Weights of a small image embedding model.
Model: 64-pixel images, arch coatnet, activation gelu, patch size [4, 4], depths [3, 3, 3], widths [96, 192, 384].
Data: trained on views of escape-time and Newton fractals, 145000 training examples, 20.5 epochs.
Rows from block 4, named by matrix and row number. Rows with one number belong to one channel. Each number is 50 + 15 x the weight over its row's rms, rounded and kept within 0 to 99. All counts start at 0. After the name is the row's rms in percent of the matrix's.
# convs0: expand pointwise conv (model.blocks.4.convs.0.weight, 768x192x1x1), inputs 128-191
# convs2: project pointwise conv (model.blocks.4.convs.2.weight, 192x768x1x1, transposed), outputs 128-191
convs0.256 100:33 20 58 58 46 28 40 25 49 24 58 60 49 46 78 71 84 68 64 52 66 55 06 35 58 56 63 37 67 47 27 54 69 38 76 51 52 56 36 41 43 50 24 32 28 56 55 39 44 17 32 51 58 39 63 52 44 42 61 78 30 74 59 46
convs2.256 102:30 35 49 52 49 12 43 39 48 43 35 51 59 28 06 34 50 59 30 43 45 56 55 54 37 43 50 45 69 12 56 33 69 35 32 79 73 59 60 55 62 33 60 45 59 71 28 44 37 56 36 28 68 35 48 54 74 57 61 50 47 27 68 41
convs0.257 094:58 56 65 63 72 31 51 45 60 42 43 59 38 65 50 55 47 45 49 48 29 54 57 39 57 38 63 61 38 69 34 50 74 24 26 73 60 34 29 30 53 59 32 21 40 44 43 44 36 68 72 58 73 38 58 53 47 34 58 62 45 51 80 26
convs2.257 102:54 66 29 72 06 35 47 59 58 75 69 24 50 34 50 54 38 63 56 44 43 54 34 50 61 36 13 49 31 58 39 31 50 39 60 67 51 40 37 38 62 20 78 40 62 58 55 44 48 51 57 53 36 44 76 43 57 47 53 57 45 78 28 63
convs0.258 102:19 57 38 42 72 28 52 58 37 06 61 37 45 42 60 65 62 33 51 59 52 76 46 29 50 35 52 33 58 36 53 52 67 69 45 43 12 57 42 21 45 43 58 58 60 45 43 62 62 39 59 42 53 42 75 29 72 42 59 66 49 63 39 45
convs2.258 093:41 36 59 45 57 69 47 58 39 63 53 81 48 40 73 49 66 69 65 67 55 28 72 42 48 43 84 76 61 41 34 37 59 45 49 61 66 34 21 68 39 53 38 31 47 51 34 46 31 54 58 63 69 43 55 54 58 69 42 36 52 34 32 63
convs0.259 099:41 39 51 47 28 65 82 51 39 59 59 58 76 52 49 55 37 44 46 42 35 53 80 64 35 62 74 43 56 59 63 54 60 34 60 69 47 58 80 30 41 47 59 67 51 37 52 60 48 69 56 59 40 41 42 25 64 48 59 45 55 58 46 71
convs2.259 096:54 12 34 68 64 55 28 38 40 66 56 65 55 62 30 46 21 42 84 66 45 45 37 28 28 48 64 44 75 37 19 53 62 58 61 73 27 32 29 23 60 29 40 74 47 70 36 65 56 37 54 27 35 33 54 35 57 41 47 48 22 53 32 58
convs0.260 101:70 35 55 52 38 58 56 66 28 41 62 61 38 65 57 36 47 46 48 47 62 43 36 62 57 43 40 55 66 32 55 37 43 84 60 57 59 63 52 47 42 99 66 25 38 56 65 63 56 55 41 24 70 39 40 42 47 56 61 56 66 35 57 70
convs2.260 102:38 40 66 52 29 31 55 70 51 37 46 65 63 63 46 60 42 52 41 58 79 63 42 62 61 39 55 70 48 55 51 00 49 45 80 21 96 66 47 67 53 61 37 58 44 30 54 45 61 81 49 57 41 48 43 37 54 05 36 56 48 33 70 66
convs0.261 094:36 77 57 34 19 31 53 29 46 22 53 36 45 69 14 38 55 28 55 65 48 46 56 44 60 61 45 71 42 74 31 42 76 40 45 42 66 64 49 63 45 69 34 61 45 50 58 54 74 59 54 54 59 44 67 21 42 58 42 45 32 31 71 57
convs2.261 100:68 32 54 42 50 38 30 62 26 44 58 95 75 45 68 39 56 41 38 50 80 29 57 61 82 58 36 56 63 48 64 16 43 61 26 54 50 39 61 41 32 65 45 33 24 17 54 34 48 64 62 62 46 66 70 44 59 26 56 53 62 64 34 89
convs0.262 098:21 22 27 12 44 71 23 43 83 50 41 16 60 63 63 59 66 53 26 55 52 35 41 43 61 41 28 72 22 44 62 57 25 53 30 42 69 24 67 45 54 68 38 48 17 26 46 54 42 63 53 57 68 38 69 78 46 36 52 24 69 27 40 59
convs2.262 094:51 49 34 34 61 63 23 66 42 52 57 52 27 48 46 57 43 72 45 27 62 30 42 04 42 62 65 62 40 54 47 56 44 64 23 37 56 40 64 47 58 47 49 54 47 70 50 51 43 43 49 54 44 57 60 76 50 58 41 44 59 41 37 42
convs0.263 102:62 64 37 64 52 74 39 18 33 55 45 58 46 32 61 42 48 62 68 42 69 90 57 54 38 45 52 38 28 44 69 36 59 43 31 60 24 30 64 38 67 45 56 53 57 22 53 76 51 45 41 16 82 37 25 41 50 43 67 56 60 66 58 48
convs2.263 097:45 24 38 28 51 69 43 42 49 41 45 48 37 23 51 62 38 60 65 35 60 58 38 64 50 37 46 41 44 67 85 70 38 54 64 67 82 58 77 54 34 81 43 70 43 58 61 41 59 55 82 50 46 57 49 55 24 67 41 40 64 54 63 07
convs0.264 101:49 53 72 69 29 67 30 45 33 86 21 45 47 32 42 59 41 67 41 56 66 30 63 43 68 70 53 63 21 54 53 79 50 67 46 42 71 63 64 74 44 38 23 43 57 58 74 47 28 53 49 36 43 32 85 37 55 63 63 45 56 68 47 37
convs2.264 099:77 35 43 38 00 54 57 56 48 38 37 53 64 59 69 30 65 77 42 63 84 63 56 48 52 30 41 40 37 43 45 36 30 66 80 59 56 46 59 57 64 34 33 54 59 61 50 50 25 51 34 57 34 50 58 46 30 49 53 69 54 34 56 74
convs0.265 104:86 46 53 55 47 59 26 53 27 64 46 59 12 66 47 34 55 16 34 40 31 69 37 51 66 74 46 41 56 48 50 57 48 45 35 74 40 65 34 47 35 55 38 29 48 78 72 47 51 52 48 38 51 33 30 38 31 77 58 41 65 26 66 42
convs2.265 092:61 51 62 25 53 63 27 33 47 46 56 71 44 52 81 48 46 55 30 47 29 49 59 62 73 55 36 35 18 30 44 47 78 50 52 64 30 68 65 56 74 38 38 61 65 47 59 47 58 52 71 51 37 43 62 64 55 47 59 64 79 54 50 23
convs0.266 109:41 72 16 57 54 53 38 55 53 27 71 47 35 32 34 58 38 57 74 41 20 65 68 46 43 42 59 30 49 45 50 47 44 56 48 57 74 58 56 60 15 43 35 55 25 71 56 56 46 29 42 41 47 51 44 64 32 74 47 31 46 62 48 30
convs2.266 103:61 42 56 59 40 51 65 55 25 38 73 53 74 72 43 44 60 63 35 45 53 50 36 45 45 70 41 73 68 21 69 43 63 42 40 62 44 55 51 47 57 57 40 87 42 47 36 54 52 58 70 68 50 41 79 44 66 46 66 36 56 71 47 13